{
  "arch": "convnext_v2",
  "dataset": "rendered solids tumbling over patterned floors",
  "crop_scale_min": 0.8,
  "horizontal_flip": false,
  "output_stride": 8,
  "inner_norm": true,
  "depths": [7, 7],
  "loss": "mse",
  "residual_init": "scaled_by_depth",
  "lr": 0.0017,
  "max_precond_dim": 1024,
  "ema_decay": 0.999,
  "lr_schedule": "constant"
}
Rows from block 11 of a small model that predicts nearness at each pixel, named by matrix and row number. Rows with one number within an expert belong to one neuron, the router's apart. Each number is 500 + 25 x the weight over its row's rms, rounded and kept within 0 to 999. All counts start at 0. Numbers have three digits each.
Before each expert's rows are labels from the 100 images, of 14848, where the router gives the expert most weight on average: "responds to" is what is common among them. Only what is clearly more common there than usual is listed. The data: rendered solids tumbling over patterned floors.
# router: slot weights (model.blocks.11.mlp.router.weight, 8x192, trained with AdamW), inputs 0-95
# up: expert up (model.blocks.11.mlp.up, 8x192x192), inputs 0-95
# down: expert down (model.blocks.11.mlp.down, 8x192x192, transposed), outputs 0-95

# expert 4
responds to: count: one
router.4:501469493478487524510495499489534434423510485498516483540502503506486472536506505515495515471537497493526481464498505448496508458511481518517452500503490514509485522510517509488524518506488462484502513533493487528501497513456483489473488514487503442454516517500551496461465492496515552508
up.0:517510506506481500478535480531535471447476489490434480493513521509502501503478498513506464511532494494589493501477513487529472532529529490507489448482478491478513494482530514477495518522500492508458481505530492479513501489511486558501496519451439552486487506484461468465472541503519496464
down.0:508540484456524498522461468509503467505436526455535486478522449513499493498513498466508503494516475512468510439487505466480497476507483461465477461544440454541506471476514464498480513474475442497503508506474525473500479482513487538522477484521507500531513542496492517527525535522494493513
up.1:506510469547510482468519489507489508495532464522471489485455468487510521505478490481486472512544512447517506523567469516533500488486505489515442468477493526524510461508499509474537506505465509478508536474511479514516556488490474508498502493488487551495532496498501494515536513521497515537
down.1:512509545487502503499459492504505469520479487486495468493520478493509519488527524496522495568532522481517528481470481505507517532469525498515493487484520550510489440512474485454495499485477528439538480480500521474470519525489508500502499511497499544518514479516465484497498508487503517546
up.2:533497512461480508473490478477514492509488502497505463514415456536466489522495486501524497523482497490461490491488510485503526493504535479513518476496506523445499498451492473474504498475498481526538441503498511535507495525502526561510533488497510453470515459515514497515564485522525512528
down.2:469500499486477519473484486513503545485428473515513474509459525515486450498458537520474535499483504457472505463497543514483502494541490465483473480494454480501456506483513522529487516485484500488466465523498501503518512507482524472484484490470522527479513524500494513477478477492530538533
up.3:556496510489538519489479505528498501520506503507468496531473539489486530484501513474517541514515540529471524496490528511510515513486508514523490492533499451459530477502515457469523510469541455477492482497488520520505481522540441503486528484496488510510516493505485550542517461466495481501
down.3:465490516498496515490542483500480493503501506490496543544532529527499468520506512495499527466533548472494489462502510485520518519513539476501461518476485431500509534419480503510552479491460513476487507545501490522516491471509514520529482516522482497475532515467487485472478482514537537482
up.4:493503513505489499526550504495509508528513527518501500475471486489462503469529519479514473481481547520508508495495541507498513541475526492485475499529486503556536467500542525496529505529514499445543446520555511496493514536536475502516514430513456461530499497473492503505520493526518479452
down.4:539483425506516516494519474518477508469469475467525534513569501482512475523483499512523502507476531488509478453511485540528485492539469487506474445496489476511514536543507442556486494477521498498510489512485519530501495475459505530503557486474514488488519505497512494474509485501525505502
up.5:569482494492522532496497525489474505490512485520553449513531510500514496475515517460507481502508475516461511498475490496495508518489473495481490521497507513508526533540550528459509521508509501472477470551509487541493511503504513508496512466471492499486467494438541525478490450469509483490
down.5:482502499485484489500476527502465486503470548508485491535509500480520513500469470534541532500485500470509495448472482527486504527473496425489477514515468519498460479496517514508537526456517494479506471528504503520502482476478496495479483562472485495517486530487522489525504527474475506507
up.6:445474519474507489512493476485460503523473553491540509523499497471465450550521461451465497496476490528497462486499516471505486486521512473501532485509482497519541494566465471464472470517494485471491516506476457486549510494505544464516461496479474519501500479515501511515466451517539517480
down.6:494523474493482493502465476489490486492465525465509525547501501520495526522525503502506515523414495465454529425452544505524486474500494432500521517540490520495481503511513527516517518468493502532514491552525501519497494500503480515500519525480488472478508516530509492519487519485497498491
up.7:514509513504519478501489497518490516479537535500497498500468522475484485468503516504522503537503510509439479507462506505527510512526519512492446543481540476459533553502501527505516496530538516457470573475467472478452481522492490522527498478483529534506450498483500520484506535480498486486
down.7:499490534514493500530533515488526523509492524497503492497499464471502508513515497469457507507576505477461528524475466536464539485457507467494489465504532502506470496487482510500492517499518489497493501474533523495513476489539474443450438471479505512540489494472491515507532488520494514527
up.8:516501498502491563487488479489505505513491541508534493511526551538525510478513557487533484504487516466446482490464480498497460507515498499525531513494478535497514467470489505549521500520500511454504483511525550544510490476508531480513494468499481456471519506502522533515526466515511484472
down.8:501511495516508480490481506494482556527504495443457506539476550525455494501496495452507508462475518453517496473488527489509499486483541487498496478498465515506506478491505503484498478519478489492497499502501499479444504497507530509514540535476506487458504489438533496523503539521539547487
up.9:437539488527474447528488492515509506515492562481472481511445498491448545537509515511506529511497486499487491517489518503496471515495538501513510521502511492511485477511461533471482512486455477537521515508518530539476489418502430500486463490528504498513509492502483495518505541546483480538
down.9:522498485475520517530503528485465470500469503442456476525521497498475517491517482510503482541509518469487507437495537496490492462524517489504474484487484490484493450512500474473510470454502542499547487516492491472483508500512514518483545518455505515531508428487459476513535476505532560493
up.10:484506515519498482489519482543493497484518494482472476509497471486455536487475499497514504470501476570445486510443523506498497540470524486497456503490479521512514516519510511483487506460472488555555487475529515483503502488503500528497497519514515530499465491493489486460496511504520522505
down.10:510509453502474503517477487549515518490499516480509527522523489507491505506515494527542478519468525495523476407490525531504531510495495520485541517497540488509523513535516479495504469476517499485496496483462503540461507493517493508490520518447496510499488461505507468518505494519513509482
up.11:496503481516498540520556527525480467532465553479536520454460513507530519470491444508513510480501497499519456509482472518440480497489525493479532480485484494457496522494538530535519508481511508485460487522519499477462514498505535512515501513535465473512482485430451497477476478505459474487
down.11:496460501506551526538480456526517499489499494515504475466528482503507482477490515449497484481555494541512486507492486531501518496537490503488476464506505512508507472512488552486477504493525463519502478537510510472505518486500506479493483482482473516495476495442498544535509535492493484579
up.12:503502477506495459475500526503495506479480461483529503486493521517512535535522531470515532536466532534487489512516465508497534494495583491480479544509503500527459466528462503520477528489481497498507510514471488490472510506467474503501506488525520510528496546471502491488503462512497470551
down.12:472510519506486494482497508499502510492459526444476488535537513497477537553515498500538532524515487465514508473545488455471500510509543511496506484427500501517491501488464480487522484479501459447520524487516492443471498452492517523518506491489519517497537508538499490539524518501512524532
up.13:448500553478495502499425503438499504517534506484467445527471540515489511475485492512523486484450507466464484482528484501492500502488517511516512522487514522458491513492472541502439507481485497583497523434476507549468503484520462493496493535465528462487527443532509449505537510490501485504
down.13:501506464512510506512489486497486497466464533486500502535500529510493521520529492508504508501458511500494533377488525508529526490500488462483498530529512505507474522509521495522510508455481486519474477509480495503505507514495513529498554498443476500461531532513522499500461510526542469471
up.14:488479485503521503514480476512570508497509472531493507546536529539508517529519553492567495508552515505466506520537488506514516476548530502526525484462507500512512549471484493503475502479488476486530523515535513493500498494517495506506466499500523511506479553501483545500480546458523486539
down.14:508495513487528492503505486533478524481499566519514484478497482513483472522499511501518507497470522475487495537523467459533499540465519491492530495452482460491513534507494520510508463516467476492516501506490494477478527501453465520506522488527495541535524487462513506507462533519516475498
up.15:558507493523490531513502504518519499541458453494466502454460518542529536500524501488497468512493535482441529484482520485546462483493484495536490532484460515535507480498512508511517484506505472488491503558490473488491482510515483504487465457487489525505513501521519483521470496483502484468
down.15:494515477516509532513514482436501544494525521438435545528475485476495457520490479520495458480495517504495466487482510450513518500490513505481468485446465511522525499444500482545498464481483538463530499504522497448543474510506557530496528504498503511490512461491520538461499473523513531498
up.16:488497516480521490486476504495503478524498521508522487502528501475506495515503517460531463489465448481447520502539476513498481541502495491519526503504522488561510509479513483500496495498458523505482466485526533505520490448522488434521483513518561461498464505466512516478500451487462527516
down.16:505515534487485504496485488496510466474516531482515481495498515498574488511527507533497565513438496479480477457498504489538496500501497463549504526504419550461507511476481498516510477486523523527506459511547509484508499484494507498501516514487521487489498488485518480483483502501513520445
up.17:477492499494486471496496455504478511425488533492505450478463504470493509534515506529515497504537502534498517521520529507467501478492490457494448480473466510477515511503512530497478496514509497519458451521500465479529446510514513547492510513497488506500504544490538477468502504560569497484
down.17:505465519494454524507503489487530495492499512499483505477493499525485495501492468497498474503534494508489508532474477471492479518486450494479559524493462487531487515442502494518473534507475501480512482522498500516442484512491496501535497484516488528538520504486521493492467510472460433502
up.18:482497468491493482498514490542504520505506509452514507556466504524518523504518500523498529523555491494527504498519503483498522500462553474500496440506428512508499496503469526473474512484496492533508505459504499485454498501507469529523504551516505512508501490550491513465496531488505501465
down.18:511475542497485513530465480506479459490488517475497496503535504517437450525438506462486547515518504541507503546517478512506478508480472506490468490527481504456520538490480478497520503535530500515464556491482495523473467496545469528543492517545517481488537529485509548455471489500509516512
up.19:533506523492485488512501530531507506528499502513498526504503507507560496517522480519495512507528520460508510498526505503490528515541518470526473524486468524513498522512468508541507530509502502527497508489570507481488507506478457504485506505557521440497499512530463570473494510485481516478
down.19:476491528495505517495525523513505509501496551506492516434500486490509485508487506497514488527459514499488480487535500491513509511485555520463462506455430541488544464496456526496454488485501485493502491509479493491462527519516473499518515508526459515513490475476484501489501514491507500507
up.20:531498494498507516520506497458510505487501486519504522478489497484483556497470500545474508521477523496541544515520493510479461501497495472478513495482541533481521516457473516462546498532487506500519514464519499517476469456477532508522521531446526450512473494505514479471529503532529542486
down.20:468488506506522524514501524497522513467496484470465469506501509495545500521491491475506512475534483477498493524449498473519542553499535511494535496525506482527482474456492451442522528472495451472499474502468484508534512499521545494499460451514501487499532507521498528521510488493512522561
up.21:512490479497525477545452542520511526472497469516493504470535505429481499516498523483483497503540497530487532503513514515502507459546511475516494506513495496476550441493509448481535506490471509447514472496525496494487507484470505496519514459504493484513496522528471522543523497499510516450
down.21:498486451443510494467490495532478521509480526514557534513506519503514495504516481495489497507528473512504495504555481536507526498496504482529485500525489526476468471476503488524488496532498489482500566499487497511501492533489491481499521496435476500531478491494518502543524533493489507504

# expert 1
responds to: count: four
router.1:509458505497487506513468511500516462423495513513500461512511492502489476512518494496500499488519523514476485517486514526493504496509504496533430487525443534499504523475515502496574520470505472487481515511487490504508518506436472537508508510509525422502516537508556523507440490476507545474
up.0:499510494528499475492521513506509521492486457465549499461482519509515490516470527492504536471455501496500499520504491491487500492533557461454508521455503499527494453467501516469480478528493525476519454516518499524491510528494508481544452494527486456507515511548475508518537491523534489499
down.0:504524560533557471455527532482522483497504478510480482494551480468473522517465503492505529521480505503512488487524507533459476473523547452540513485487499468529526557501488529507513477533518494548503497516480503550495518480511525509499473520523502493454543506489452506508467504524498517484
up.1:510489515502477484499481478455475517510471463489478486481509462523474513511521497526536492498472535506563516500485576484494497480506528500506521506471527517538498536507465542478487490536516484489488524525501456468494483513516502506522512476513494539486509511508520490514515526493526491454
down.1:496512498484493489503484483522479456504496459491483525456510549493510465497548476487533497514504517487484474537442507540470510490523464550498488527491472491499554532490526509470530531523488518497496510453486511509480498501482524496493455499533487530472565496517477498508511544536481526501
up.2:551571486536537494514485473499528487522450517480515517467483492542489545497485546519504501539534512503472538530519503464534450511499484483509498547510488443451491497493511498565519501501521521514538523543458505484474527486540501498470464446548554508518475496523517494535549483491537490549
down.2:491527565540489527522514503513471435509491514499482486519570482542521484495463499469526486489538486491514489551514497482479543503487521457485478495550515477539505518514472494497504517522491507502487447527521519460518519476492503487478485528447528481536538534524496505496512473525520550537
up.3:505524498491495512486487499535484491466499508473510484540542470547469541506513560548491498481472546541479499469549534540480518540479498510456435457520519511452504500505531535524503513488475516534497478512532504545523502490503455531474493482463516490461511506476482539549503520468525501508
down.3:514497437454479503481538482507482503496480485479526480451499489526496522502474497511512504496506504520480510411510490506518482460464467520523522503492527526451474477490527460511509514489500499495464494539484500503506513510498467508520547484471507516532505488529454477444509502470515502502
up.4:498522496471528550470510523501498496510523494492552481505500517501459509499493449499470534518497490513472491485510492526532494506528497599445525438511506440498462484520496486515489502469514489486485520459472500544483487556479511509473540444481497457488529471499495527483525524516537492506
down.4:494479477469506497446498490500502528480494477507510502506551501495503460548502512487562481516515471513514502449463482509518495499501500461535463478506513472482518496523502514511491505471483515446504487498501475522468532485554509520514500508491506488523501478491492507485515478513506514486
up.5:495495470491472485503512509485497518477504503502497502504471461511494500493457497458482517547501525467535518497524511501504487554506480473545521477512466467526558507490511464488519502484513500516478535493482496492487495486536502519495544453535514522539474518527525482531479481478539494487
down.5:502515528478470478495498501500491487568518490476498486517502493529507486479502494497495500469459443499470515494511508491538480535449476494514478514534485488462487538510506537480463465480474499503499486466492488454484484506562507504487500480492493432488548509477507488447472469503504521499
up.6:483486497503507528495522481513528503490495544506453527515490409464502542511539464524505514505516436451557539506479462499518448500544480497475536513487511497515512544525499472526485514488483486453504541541468478476512499483501484484508484531473520521466458484509492470492478527501493500527
down.6:497529510471523465488482481508502481508521468525504469513514478502508527498543525530564532530484498499548479534527505519474474482440511531505519489531470490471470498483543476519514501504477514481503522457468499495528469510495487488495503559536514529480523487521507532479531481473536490491
up.7:517526487508493498510479481480474506494480465510534524500428456508538506463511511503540484534549547496518498530517495486498446473506523481510484519473492492492514496493519511527513506518537525448539510511530537522504510510477486511523497496522526510454480544479507524492520551503518475461
down.7:509517496545527501520485529475455499483461538492501475526534487517484489491503473523526509494502482484513457469516492431473532506503531489522477504499511528545478515507509494479481487517492465457477482514535466515465503442467498488528498513498488477530530518477489467485526454536467492550
up.8:518495489475526515499478455486480513558530476484489448548517535512565533466509483483508521523510519539459504515562498482513521512506471543507470480494494473508502524486544494571498526491487504486462478474504509476505516520519492491450492461537515506516485479506517503492533506481482453479
down.8:543517508490499477489545534512484482538526475506465488481492476524496542510513494526481541532534534457533482496481516501494486432520522479457482548545515527491476528517486495482484488520495500486514488502506474524480502560488515514510522516500518487472487487504518432474492453503512499439
up.9:476515528486486523463500488511454477490518520514444527528489499573475505502507524520490504495495491525485486481497480514537494531469486552451503569515518482503472526519500503483517503509467471550529465468505506486501513461507510503509482478412519492514495496489431519499506477489479516539
down.9:505427526494473558476532486472491487469461527481533504467517500519498522479518490520516515495510497476505511448502456495540524541507546519537472520498536498502528529497507501469527473488532500508494481512500501464481539526511474508522528537507495536508496508466503447488496496485558485483
up.10:505496488523495468489486501533504519519524470494493493481492551532524496489518471502510477524475478493531525483422536496537522483498546462514482516523500524460525485529518509504494476499488496509516505453459507484510505466509546522506497499488508506483470477532419484464539493459497486484
down.10:523508531500477536518481517523481552504519469502490496520524479504472501525500464513522512485481548519476528530508530519470490513457416484542458528473525494499512520478553489507467516533477520505475511487513464536422521516522512489518498427542513517475454535545511491497519504482489524499
up.11:518510517543506503468464526523469479484541519518500497508498470525497518530547534496473546500501534419474545508542477537493506526495492519517493502511536443494505512541462498543506530528525534486478518459505462489529514493455492518438462445509525520502504464511512499529475533521485520544
down.11:511479472508466511496488509509437540491477530515487501512543495489496477496518536497501492517461473512522495472519467517470528508477502515527495485507483475469521459504469493508509508499500503534532480508496535463497490508489505513517530522475488511526532454513530509519505524497528482502
up.12:479532524481514501483465489529492522529517481494466454496548482479495546517509516493477527525515535471546518522566494539526536488497525539492528495465504522492497477509499499480464472505473525504467528469514503483530489527499448518454489541470526479532523555485478499516490498524542490523
down.12:467510511480525502499523490507458512511526565505504528505487451510488529493535514524481490477505523530476489470502459524508499481460530505536454526460474523473503483486502470513507501501495508511511488514503530498475531502555528522538525534509494527482485480475499469512512529467478505475
up.13:530540493501498554549510530510535511495506473489542534513542541522506541509544495508477542527470545504443512520455530484492506507447514439500493487470496509503506496528485523514498493488514514483470472512501503529471471508495478472483501540489497503534515448537505539486490475512543475503
down.13:525516466503553496468521517474521540511498500488527452479507510521478532483520512493539534475497507567524520464519488488531498450501476480465519541515486534477499486520472460479502515510472467505491468496475480504538506447501479529495545473472518475486483492473454526467491499487546484496
up.14:512485496518514514459514520483486510490503480513476519459462544517492471486494413519504492511465514538499451501489434485497493512464527514505512509499509491471562509493506489459513488500536495477514444494488485502486510503516534536487530480493437519504476448526486507454495489539515477485
down.14:495490492486567514494528479501491543480464518437532517475501499477483536547516494502485475511447492492517547458487485517567505492514514488499490518493484480492459495502497442499506477469491483492499511453483523504533543471509484511487505514478487489508486516497504521485515515486518507527
up.15:514505504500521504490518491478516516514512464526526469537503535466461548479494488503528466503481488520459524486481488523520478491481449468516509501493507525527547528522514514516466523532506504559458493490458540500505511512520494510514500508499486480527491462498540516511528498514449469479
down.15:488470567528544532495492533469542524479481498531518463517531468491484497486513505526459527532506514526530475472505504481502504462458430548453476516503557540492484506523507524524505520503535483504511487503514464526539472486479502514520455521496511493503520523503466467501502500520514507512
up.16:475482508495483485506537515492498510514509512499497540543444454527513496515515486515478498518541481474511499506483499538494469509499465503529504499483538498477503530509461513484479505495495472495446569465481528463472473524490498529523526527492468477471516496480511527531499522481482457517
down.16:516505505532471478486503491516502490530508420528454498470503500496472494523506504469501497541492478524495500538474525512532470560487501527517492465498503446509529552515523532526432533529511477505537519495473526514491505525497479541490487532564503487505492502510498534530500503494508522515
up.17:570513487493499543497508474520533520531501496474528530484476476547538511508508439486510504511506507497530501518487509470513478519496457522499460439501455506478525500539536486522505491475508472504482488484522491501481515490491438512498563518505499482506502517523480543448522431431515506486
down.17:507513508484512503518472519529485492500510498474477471533489521485506484497517491495543503521496496498525493518512514486497487468490466489513502537503438535445509526470510484517496508488475501492484519468519497525534534493495572497493519544528552440480541485510484492467515520506490513485
up.18:494510478519512471473495528502458505497526508482499483468554517500477513521485494466577539493470451486539499532540542518483557472521462498542533504496502533508514523495476484519460485486472515513473501543483462478508469473500512508479492499526516502516491549541476455474468460505470478478
down.18:519488502525523531463508504491474537481502502495491526516503487503481556507461519508518492528523492474473482415510514508547465435466493488500442514463522497493474458524490562465510496491523499469499476558499517549458488496494492507497489459461534523496542509521454493473521475520522534488
up.19:522513505524493526515494473483476495513498491501488586524484424494496495467554511513501484502509539477522503487548476509523501514504525533526526542494476542501496521543486511515527491508489483506501543497530532463449457520470506498549515535476500510535502479483505534507503494482519497546
down.19:528522493513491472513498479482481459462491488540527466530485486498515474500520513497503513530504512491526492554483480493461482531491482515510511514469480495512521546530499440486491498530513505459509567526512491470506448480484496444451508508537480531468499531529522466496438528503484509548
up.20:509476457528531538538482468533533521528516506479486487499575535540507537508507517497526544513481536517475539500510473478496515509458502493463509509518508479501476513502483467502465513516502485486503500514477454519538504517517461469501517444514522549511506479514497543478456490491538503498
down.20:512479466534500466505475514508457535480497504536516504476491466533517520475484498502553517533540524483489495460494509492511497485523479540515528495505512501482492531512472489495532490510532509452524472504503490521547528490477461563504483520470535505478534475526486448462510459509554498487
up.21:452484513507551499510526440486492524512490506494490500509498507473487511487487475559508457500540486477515496531538490511490492523535459485458507482458503474535491521480515473515508528485488499539479520485504538481477485523567512505544462535480487485483481495501491492519493487491496469491
down.21:552458528495475494504516499487466490527468485463531450490476527489485529436521484569462515482554511481527470496482516539473512531500501491496536548530510490496512485479503483477495502524507515508481496519503498516557493477527524521513531495452519477486508516539474521481530492504530524506

# expert 7
responds to: count: one
router.7:533506472547515543525494511490527515526479481450514512514522501499482540497554524552533540560521502494484506530503528450504485493515476509529470509485486524487514481525509515492541507536503497481543508515492527463492478473492475492548490509506505475520481507491507520505567469493507528506
up.0:511515523502524518501534524488500535502502490556492500467474470524482502507517520480485509475527448522521526503566492521470508525477525502453513495486440480488531464509555534508502527541487508519499473458496472471509492511499516488498545509506493523531537529508434516476495537527476481481
down.0:448512521517487469545529512488515494549507502513495476462465495501494482509516457535531463506479506492458489484532486469494527507541460485508512481519505498506496503496512490532535526486496514503479518453500500491500545494473535525526488533453462545511552498526534541514506498514503484493
up.1:467513462480476496482467431466549528495499557516460486456521491483476497468505476507494473470531506499457491514490485530457470532473474504468497504525436463481466465486484482524489530511483516483461475469482480495494483516504520480509519480530528544514484522532488501491509571484536498498
down.1:517531494518513490496503552502446509554528493498509516496519509507517535437494519492508509510506487504497537473536475512482473520470440532516480479510503489550466535499486481493474538505481448505476525522481480466537466530526530511466521483506520491508509493554530478470520499475511534459
up.2:538493526503528488513486470503488487490537512498483508523513492480521498568519514497516495494512497511528488518452499513532506488503468529509499482475466479543528531543464522509486498469537477451525538531449515504487549511505489504492489476478472512486486479448526536494482472546510506538
down.2:472510513539543526521507544474476498485506518490514532486540505501509491505486507469499508536549515530499546444506534503500492513510498500491492484503501492469486507451476509456507497459504476451511467526463500474490485457548536521482514523498459461529474488496522448456511524473505480497
up.3:504491502473493546512525430511486495510507545494510509505459462487502480494488504483465473496537508481500554512443472511471550514476531519460502494484469493490478558514535475517495542510526506465465516503550487503484499540510527477509486498456463493483487492472505484512492475449493497488
down.3:508490483491468460502489513481470479523551504502477480490483525529466485482474502545451521470497537495497495508549512495493481494508510520511498509533482511521477526537506472494512506520476460520500506538497474470487491500487501555479520491501498510483519512507493512457512511493484506464
up.4:495531489487490482525488514496504548512496509486480480471546476467467519463531483511500516480500488538457522544482502539509514497510473468507460493442522497461500537452479518507446490516466500498521495532507482527508481515518508503515533509540532548523518484498458458448481490513519539468
down.4:496504495503500480502513491483513516539501493554486552551547512495499493497504489497491505499511495509491495534492512492490494481446490494473497458453479422534485472540489515473471482504500514491467449537485541446519518535519516524468476455562526493441519489544522527475547509507533482532
up.5:492487499513571501462499493526534502509503515509478497503571505492520523447474487490512469501461501492501493497553500481462490527520517527508492447495498490465524488480507481537456504479534485545480491500471493476486512518519565496504483522526540504444492519514438497482490494473494458501
down.5:519508527552541454486507514474512518498454507491504498486463474482517504463484469533514504504491460527506499495531498496491507473487486495543454450508535492527453547501495538509552516516490501476495498497465498459502507451534512507489505536440479523502482511514503508522502504489517516495
up.6:437500514481483472510492495522510515459494468470452484482495450501503534492473482496548484482511454493500479489482510545479545456525507520497468544451550517560512561485474517497462507496476497522522495506507549527517507478546492457506501482504530536518514511464527528476479520501487485526
down.6:506507527475474551453546515484494496477515490508516484504513499495497465422518504488488509502476519526481492551497508514513482475466486556483522523524543475514504514545480491493512488496491508499490478471487514506528524483550469452495544512535541450477471502517502491509511475487513495495
up.7:504516504487457510510508470509498511478490476520502458517508502504520497517505506499468488489480454472505481517509475507505551499457568467513488473500497503482525494488520547504538491537500512513478526514522563502492492494505517482477512518460468465499483523529532466484471538481538537464
down.7:440492524484491508488533500501476527536489531520516485531478503560480482531486510498523480491515473510516488530470492464454494531471494516465502492483516526498483495517507495512523481524538493503462476512473503505503467474519546463530474479476491466496518484521540513471527527505500513524
up.8:507495476513476473515445480488500519481521538496481451489507469486504505491510508469462486515487487538522495499528487500459526497524527490484480473537490487500488519476516513473470495514491457509445512528495491532530492506504505511486565488487496465513518505487525447493495488511513545521
down.8:517520484480484497500496484492481532517514511525513496459493495529543467533524523572478517549469440519493505529532523480497493502479472530501507512463460468464520504479487467487499507489524501498491514459482535461505479517497499508476528509528483525445521523501501529471518496504486488485
up.9:526532464500482511518499507516501531499468494469485536467523449458494502533485443503512469492502451480517485546504501451508520503507494481500530486470516479449475467516501484482481503530490491516486517523531448493504544477521536488492509546550541585489469514498463451474516527498546486527
down.9:502531520508513483475508495474450511504471503529477561527516501512442533457489516531552527496507525483490521470530461529463471523482467516543499487447508462527494493487496487523498519477496443548491497550467496490530504465477486491499487487524526502491509470550493486478495516490518539492
up.10:525488498494546506528478504471542497482522517525485461494565494501555528546480498512484508502508486465472516502543477492522520497501488496512514470473484490489503544497488481494534494407488511484430534530478482504474474528471520504449477515516502542514505500503496490487497517489519499537
down.10:473474502503526493494497512478469485523480504529497548508478498530472471510490513465514512549511530488481517508497458500490501493476497515496494468546501531559486477465487484509518507534514444487485501533500495506466539458465544453490498479483488476524485478517489488487517489501463503523
up.11:494495466478530456489486462531466484483507497517527532521490499506493490488501509483462494488532550485499513522517467480502530489495576537520514525525534530489495499505482526451454493483500463502517525530458502515497504490486508461513528521503509559522496483483500500530493529521502475577
down.11:491499514464535481536488503487448476537452511503483473508477552480487555494517516491506469475493533469482503488539429464470524543538476488521505485428484493508511497524528490555489501540494507532515517523455470499500480491518473507501506525513488501492468500504490463488513477518497476492
up.12:483509489496486507507467519504496514451557503509508477502428474488500501492515449497481471500494475525503524479503548478530488470547518519528460564444448510521489464510519523453498524516508538483498449478530486500497483454520476515501489506510445475530497498492507522515499463469479534488
down.12:484494508501478512519503514523479485510479504448486508555558528482483486483543498459513533446497503498526490420440548475498493470469531477485503526508493525492512520487495514474499535498489481459519505483519479511485512515475420519510520513521522459546472475460464495545504503520545537502
up.13:478494520481482479524512442498476495491500534474544480503533459491456487488495476491496472493504509477500484489461499542540503523464498467483515492532486531491491514548501538515486522507485469541496448442495555520526502510492499472514485505524474490518507523476510472507502511513573550498
down.13:458484496516508490517475511503534534499483469463490479491503491517554550475531484494480508471497450552482495464504466494476489491490462509476463520471505517494460501474507516557517523485541515500479478539473503484490470466460464501515521475507499510504494516436489503501491506503503507474
up.14:497507515497501518515498496512503503497486479469537518501460471508523481507504504492465489497508476506462496462501481505526523492495519515469515525495560489521498507468504516476424460520499502486511522495475487514507517514475565485480422482477460472470519499429543519517506461540491486493
down.14:492461521488533520511481531487484504470532508476463495523521529516508513517467503449517490515502525504484505501499524507492496498519518525573465496506560476492528554495504508488481473523507547484524496498495554496491539485501497496472554483543450486496506548499480513514464526468493552495
up.15:494527468515535506522493508507473494481429490535492538478521501526445507520513491509513532520491476507541535477473537466489469475494537529496484487496520523508513463493483516469521497477487471497533513488461520535516476495485518511475487505498513495557503483468480460533476474542481503553
down.15:463515535498494497558471484507495484493493494492486484505475520532503504506567471474479493500527509502515511450475533486515552481553522486474475478549479491465478497506442547505486478509493517469551471500432509511505507487509530529491486536528492471499511546494501488515544520484498488482
up.16:500504490470494503464505517546532515508525543488525452527492514524506511494473466495487519497519446526487524508466464528534511483488523483499492512495479494478524486468539499483482506516508527518478498493539498443473476533491539577475496484457519467499490477478520548495493522491492463486
down.16:516529475473491508498506464522491503526503487512533482524491540509511462503478485473505450512518508523517475493488505472532500495469529529476537458441508521526515455519479528532487458500470485476497468504494488519484514505510504542485522515517469469525525540473511511448515502482541545465
up.17:461459522475513465521501521479542538470472482494516517496482475526529518503515497496446486472517492525515511533455500543474529491516490527509539501468538514468527488500477532504510530507507498482505513521515561491495505488489509480506466516481484490546478475477524451500507496537511515432
down.17:503470478485522479515491514473493472555491518487506513499529521520493536541482489507507479500519487479531528468469467478476471511507459525473536485479505537500511535488520491519471536503520488498449498529511488512531495501443518500479485476508485494476444538497498533476472505511519479491
up.18:511492490503480482490474548488485516498519515517491503486490460485530515544513512466540533481503471521472528495526496515476507479483477516513438461503525516563515513503431461482479514498510490500520490483491499453505543507519479468507485481536528506531489486509503516491536478522526518523
down.18:525498524554522521500524464454541524533510479501526472513574460483522504502490486476505450482534499501529471481498491549521516489526529509543501508475508497479537500482461496465494508484490534485504513512499506458508528486549477457504515520511482472495532572503501511491469515485498492535
up.19:510458492511488497527496504470495475521516491504498489495492528522520492540500523503548533473502457529490501483453541504484507513532479538482484485413458507512507510510514531541499515519508488486539489478496524482517514485491537540506523503531503497520490471501541498480488485514549526494
down.19:465511488511486477540476514507470528499504545517510527483469469522439519467522485455509488469506541495474498527458500497530532499538484480518584461535491490470483483502462505498505536482450469551513477457483470510488537517494516478523513519483489509486499476537501460506559484485500530482
up.20:467486473487558569513495477490487489518511567511475508490512487507521507540492499475518508510521522508521556494508474470466455521471510499486523507533444477481481486476545458462499519511500481512513535506487458478533500534484503484455500470517535513503488473483516509515477474472502514537
down.20:478481490495452483478525482485476537498467487519507508532507484495481514470510521487470523494515514513495513478534511520460506502462464530441484484470487437503487460546491509493484515522524489521525526505534468500430464496491490459466464473524517520487519503474557488458521523481499514480
up.21:479477502479529517479486497488551487476493547501506470511509517526523500520491497516511503483514502508544493500463485498494479507549536495504516506449535459472489527461521481512465512506503543508516512487499522499479493502483450534512537522454483551512487504512449510499482484491517464545
down.21:474514468490488527485561485508446527458488479478513485547465504505515477515497519464479489528509516506524528503494487508503509508474477521449493510399562535503502478522517508500482483496499471513525512500501469486514486515506517554488520466497475483520491532468497542501495517519540492504